Weights of a small image classifier: arch resnet, trained on pictures of board games with random positions, seen at a slant.
Rows from block 4 of a small image classifier, named by matrix and row number. Rows with one number belong to one channel. Each number is 50 + 15 x the weight over its row's rms, rounded and kept within 0 to 99. All counts start at 0.
After each channel's rows are labels from the 100 images, of 14976, where the channel reaches its highest value: "place" is the part of the image that holds the peak; "strongest on" is what is common among them. Only what is clearly more common there than usual is listed. The data: pictures of board games with random positions, seen at a slant.
# convs0: first 3x3 conv, stride 2 (model.blocks.4.convs.0.weight, 192x96x3x3, each kernel summed), inputs 0-95
# convs1: second 3x3 conv (model.blocks.4.convs.1.weight, 192x192x3x3, transposed, each kernel summed), outputs 0-95

convs0.186:55 44 68 27 36 64 52 34 52 32 40 44 56 57 49 61 45 66 37 67 59 45 71 71 52 42 50 75 50 61 18 71 44 71 13 82 50 73 42 81 34 72 68 45 54 34 53 76 75 70 30 51 62 39 49 55 63 39 46 39 63 59 48 52 45 37 65 40 43 49 46 37 50 44 59 53 34 63 53 85 52 39 73 63 57 55 62 57 42 71 43 25 46 37 19 73
convs1.186:29 47 30 40 45 47 43 63 56 67 55 66 81 40 20 53 42 31 36 64 39 55 15 30 26 43 39 53 41 56 19 59 30 42 37 58 45 50 07 57 71 57 61 70 64 67 55 64 36 40 55 37 75 30 42 31 31 50 61 66 30 55 27 59 54 46 31 61 66 24 34 33 42 44 80 59 37 33 20 61 51 62 39 28 41 90 38 72 39 48 42 30 74 47 53 48
place: centre
strongest on: nearly empty; noughts and crosses

convs0.80:25 19 51 50 50 46 30 44 59 47 64 05 38 47 33 19 53 51 55 40 45 44 47 65 70 11 72 27 63 40 37 47 42 34 70 24 55 43 30 48 43 55 40 66 45 53 42 43 29 38 48 47 42 61 57 29 57 61 42 71 46 47 65 40 54 46 25 00 57 55 52 58 32 57 54 34 45 47 49 42 53 52 28 56 43 47 19 42 40 46 66 30 64 50 39 33
convs1.80:42 44 39 45 49 62 35 39 46 53 23 35 31 30 60 29 44 36 46 28 55 40 41 61 49 42 68 71 62 64 49 13 49 53 52 39 27 23 44 49 57 13 81 48 35 64 68 51 44 23 42 47 36 26 44 37 49 40 40 20 58 35 69 29 47 29 53 66 37 58 50 70 46 65 34 49 39 42 63 30 42 40 36 61 61 58 76 70 55 48 49 59 55 29 61 29
place: middle right
strongest on: digit grid; nearly full

convs0.48:50 38 48 38 56 26 39 53 33 41 44 32 43 43 40 19 58 27 57 47 45 06 55 50 61 16 39 40 60 51 24 42 40 40 58 33 41 44 37 45 55 40 56 39 51 62 46 36 40 42 29 43 24 54 34 40 46 62 38 48 27 55 67 19 24 46 46 16 54 56 26 54 36 44 38 28 32 47 26 51 56 48 30 53 54 43 14 43 42 36 48 16 65 30 60 54
convs1.48:54 38 37 02 40 55 48 47 46 61 59 58 53 54 54 72 15 50 19 58 22 47 52 51 37 49 30 52 42 46 73 46 46 51 51 33 44 39 52 36 67 45 32 43 80 25 56 46 43 54 56 53 50 38 15 56 70 12 46 38 69 36 70 00 44 54 66 37 48 77 54 63 33 66 37 49 56 36 58 51 54 60 63 39 58 40 52 66 43 40 60 66 35 47 50 30
place: bottom left; middle left
strongest on: nearly empty

convs0.25:24 33 40 69 42 58 39 41 28 44 57 50 70 56 29 74 51 48 61 28 35 44 03 53 69 47 57 25 47 43 62 59 23 17 58 41 58 59 46 45 43 60 21 53 25 43 38 41 22 35 55 59 37 53 52 47 34 49 55 49 57 30 59 45 51 38 03 41 44 49 64 55 56 60 53 64 49 25 53 34 50 39 50 61 47 51 34 47 54 00 47 36 57 44 49 40
convs1.25:48 17 59 69 79 26 49 36 52 48 58 36 43 51 62 29 60 47 59 43 59 61 32 46 65 40 58 51 54 43 60 53 44 56 60 68 49 36 43 71 44 43 66 64 51 59 57 63 58 66 09 30 15 64 68 42 22 59 27 54 45 45 65 53 60 30 56 46 53 49 19 42 63 48 34 54 43 53 62 55 45 52 56 50 56 58 65 48 49 59 32 39 52 39 44 59
place: bottom left
strongest on: nearly full; draughts

convs0.65:53 48 53 52 54 17 52 57 63 47 56 30 46 28 47 33 61 09 67 62 64 17 55 61 68 41 70 58 52 56 19 40 42 49 61 50 34 55 36 47 54 33 39 32 60 44 38 46 49 30 42 59 21 45 41 44 54 44 46 43 60 48 68 20 22 59 48 43 41 65 33 32 53 51 51 28 36 61 16 74 52 35 34 52 69 32 22 41 52 39 61 17 65 28 57 60
convs1.65:53 62 42 23 34 47 50 43 51 58 49 51 49 59 52 48 22 29 31 47 23 53 42 57 36 57 31 58 25 61 74 47 51 52 48 44 52 51 24 46 57 59 14 39 62 11 42 24 38 47 59 48 63 35 35 60 72 09 64 47 64 50 46 20 53 55 66 17 54 49 56 43 42 55 65 47 38 24 50 52 61 53 55 44 63 39 70 36 48 36 73 58 57 57 48 39
place: centre
strongest on: nearly empty; discs in an upright rack

convs0.161:55 27 45 29 40 56 39 67 44 56 60 32 22 28 58 44 39 27 40 31 42 26 53 33 60 39 18 33 68 45 27 42 47 42 53 46 42 43 48 42 64 32 55 31 55 35 62 49 42 51 39 50 45 52 43 50 42 29 53 44 26 72 09 35 40 56 48 31 63 52 24 25 41 25 37 27 47 56 18 46 68 56 44 33 57 29 40 46 45 43 19 27 23 36 44 51
convs1.161:52 47 36 35 26 60 51 60 66 56 57 62 78 50 42 74 32 58 43 67 31 50 53 59 37 67 25 55 60 29 54 39 46 52 49 38 56 46 40 43 65 51 37 56 68 41 62 49 55 54 67 64 63 61 27 61 62 31 61 68 54 45 32 38 51 66 41 19 76 56 70 54 52 78 59 70 55 44 26 57 72 51 43 46 28 37 36 45 49 55 68 46 43 59 56 46
place: bottom left
strongest on: nearly empty

convs0.62:48 51 10 36 38 60 76 50 18 67 56 63 52 68 50 53 61 39 37 23 34 46 06 60 30 49 47 32 52 30 73 42 22 23 43 66 48 66 68 44 53 50 29 52 36 31 51 44 36 54 66 57 60 52 59 48 45 65 65 39 41 30 44 60 60 41 24 42 47 43 54 59 55 48 38 57 54 10 40 13 56 43 51 38 37 32 53 38 55 27 50 55 47 71 39 44
convs1.62:39 27 52 82 63 25 34 59 47 53 63 27 56 55 51 35 77 50 63 56 56 58 57 44 57 35 65 46 39 46 50 55 37 61 45 65 40 42 39 51 54 63 56 63 59 66 60 60 47 51 10 30 44 71 82 42 16 68 27 69 43 43 45 66 41 39 40 37 52 49 18 40 68 49 29 45 49 58 44 61 43 46 53 41 58 41 39 39 64 50 43 23 49 55 48 62
place: centre
strongest on: nearly full

convs0.45:42 49 33 36 60 47 57 39 02 55 55 63 54 73 34 57 39 53 47 20 36 39 28 60 70 51 54 15 46 26 64 56 33 28 38 59 52 54 69 34 32 56 35 30 42 17 58 38 53 53 52 57 49 36 60 51 41 61 51 37 50 26 49 49 61 49 46 38 60 46 49 61 48 58 29 35 31 55 54 03 64 18 50 26 51 47 44 47 50 51 45 31 62 56 46 13
convs1.45:23 23 57 77 74 03 59 53 39 49 70 35 54 41 44 25 69 43 51 48 62 51 57 37 59 42 56 55 39 47 50 46 51 46 64 74 58 38 50 69 48 49 56 70 47 64 61 49 64 50 31 34 44 70 83 36 51 56 34 59 45 35 53 64 40 27 39 36 58 44 30 26 63 30 42 42 53 54 38 57 31 56 46 38 40 41 45 46 67 51 46 30 56 59 37 56
place: middle right; bottom right
strongest on: nearly full; stones on a line grid

convs0.99:69 52 42 39 60 43 73 38 32 28 44 50 56 64 62 68 59 89 47 24 43 83 39 42 68 28 26 28 46 21 46 75 37 35 59 58 38 37 59 58 70 80 41 61 50 34 43 34 59 65 44 48 63 47 56 72 52 68 56 32 74 26 53 53 50 39 62 57 63 75 66 55 40 46 47 63 65 52 73 39 47 54 71 33 13 70 56 64 44 51 42 52 52 41 54 64
convs1.99:38 53 44 57 68 50 50 45 57 67 37 37 58 57 29 27 73 40 71 48 53 51 42 55 40 48 41 30 57 54 35 58 58 50 51 71 42 51 45 67 49 70 57 68 75 58 58 45 31 32 63 50 69 44 57 51 37 56 56 75 50 66 46 76 85 56 35 45 99 45 16 29 50 59 63 64 25 41 25 40 57 64 41 58 22 76 37 58 54 36 46 28 64 41 56 73
place: centre; bottom centre
strongest on: noughts and crosses; nearly empty

convs0.19:31 42 58 48 61 49 35 46 52 50 57 18 37 32 27 04 53 36 45 52 63 16 38 65 51 44 52 42 57 54 45 32 27 39 50 54 58 61 20 41 30 34 51 45 39 43 45 45 34 42 36 29 44 38 24 44 49 49 50 39 41 50 52 39 43 63 34 14 41 61 15 44 48 51 57 35 43 59 30 64 51 35 20 54 50 15 17 56 37 36 57 27 55 30 46 55
convs1.19:57 69 29 27 35 53 33 49 66 57 27 68 42 62 61 44 22 25 45 46 32 44 33 60 48 38 49 57 54 53 57 22 15 53 60 29 39 30 33 38 56 42 48 44 53 50 58 54 38 37 59 58 55 27 22 68 57 31 69 40 50 69 37 11 34 55 45 40 39 51 57 38 27 72 40 45 47 42 63 40 36 46 60 48 66 59 48 44 41 52 70 61 67 64 59 26
place: bottom centre
strongest on: nearly empty; discs in an upright rack

convs0.185:41 58 53 48 59 62 58 53 51 52 47 56 43 43 46 52 34 49 54 62 56 46 36 42 51 41 15 76 70 54 50 24 52 29 27 77 59 20 50 51 33 56 52 44 62 15 62 42 42 48 22 42 66 28 24 50 30 32 66 29 30 54 20 64 41 67 21 58 64 51 39 52 43 48 11 33 50 37 45 70 56 63 60 25 62 47 43 48 15 43 52 45 34 30 51 63
convs1.185:46 26 62 51 53 39 52 42 55 44 35 33 53 40 47 72 54 30 52 54 54 53 72 59 60 76 38 31 61 37 51 23 55 57 43 47 66 23 26 48 37 55 37 32 33 33 29 32 32 59 44 50 42 66 48 29 20 24 34 36 51 53 48 47 36 35 73 41 35 74 44 48 69 48 16 68 55 67 48 53 77 32 46 85 28 57 28 49 88 64 47 40 42 58 51 53
place: bottom centre
strongest on: nearly full; digit grid

convs0.27:42 68 30 35 48 59 66 60 38 54 30 42 43 49 57 33 28 41 64 64 37 52 35 43 15 38 39 54 43 55 71 25 21 46 43 64 50 40 41 48 36 23 36 44 53 19 44 39 23 59 32 32 57 39 34 39 35 56 60 09 29 53 17 70 45 41 42 61 34 52 38 36 46 63 40 33 55 38 29 47 49 46 58 36 31 50 67 48 35 30 63 78 43 26 58 66
convs1.27:42 45 50 66 51 36 42 55 50 52 54 37 55 76 46 50 51 50 61 53 47 48 50 50 56 40 43 26 31 39 46 56 31 54 56 40 35 35 53 40 51 56 40 28 59 57 26 44 19 64 29 39 41 67 55 63 33 59 49 63 06 60 25 63 29 46 46 48 47 34 35 30 57 59 23 58 47 60 64 49 50 49 66 35 49 62 41 24 79 69 30 44 45 61 26 61
place: bottom centre; bottom left
strongest on: discs in an upright rack; nearly empty

convs0.154:41 35 62 65 36 73 39 37 48 23 23 56 67 49 23 50 44 63 31 39 50 60 52 35 60 50 42 65 31 56 47 62 54 57 28 53 61 53 29 71 37 66 64 47 37 22 67 76 57 54 46 45 42 38 26 55 54 42 30 35 31 42 29 58 43 17 37 48 44 28 63 47 34 43 54 60 36 40 65 72 46 41 85 29 50 44 59 64 67 29 40 25 27 32 22 50
convs1.154:54 26 38 41 42 53 34 45 58 49 25 63 43 42 49 33 47 31 56 72 51 62 20 49 41 46 41 49 51 37 54 66 28 36 64 47 41 11 00 54 54 42 60 52 68 63 43 68 43 44 52 39 51 41 34 52 01 59 48 75 28 48 44 53 45 26 54 61 60 22 35 37 39 51 59 66 23 33 24 55 70 44 34 26 22 89 35 56 51 66 32 42 65 47 65 41
place: centre
strongest on: nearly empty; noughts and crosses

convs0.86:57 14 36 50 26 57 45 72 67 44 59 39 37 44 43 41 49 54 32 43 31 42 51 56 53 40 34 41 66 31 47 55 48 47 83 49 56 34 53 57 66 62 62 84 49 41 10 42 58 30 51 54 55 73 34 57 44 47 38 38 62 43 42 59 55 58 47 62 58 82 59 53 53 38 36 54 68 49 67 44 49 99 48 59 60 61 38 43 55 60 36 44 63 39 45 67
convs1.86:65 52 50 56 53 72 43 47 65 54 48 28 64 64 50 64 59 52 56 34 53 36 67 41 63 60 56 30 58 55 30 32 49 41 49 42 48 43 60 33 25 32 49 22 35 06 19 30 08 48 44 41 43 29 54 52 55 44 48 49 46 49 34 64 68 54 48 38 74 53 48 90 48 78 44 85 45 48 38 30 66 51 37 49 55 36 60 59 68 28 60 51 59 35 74 46
place: bottom centre; bottom right
strongest on: noughts and crosses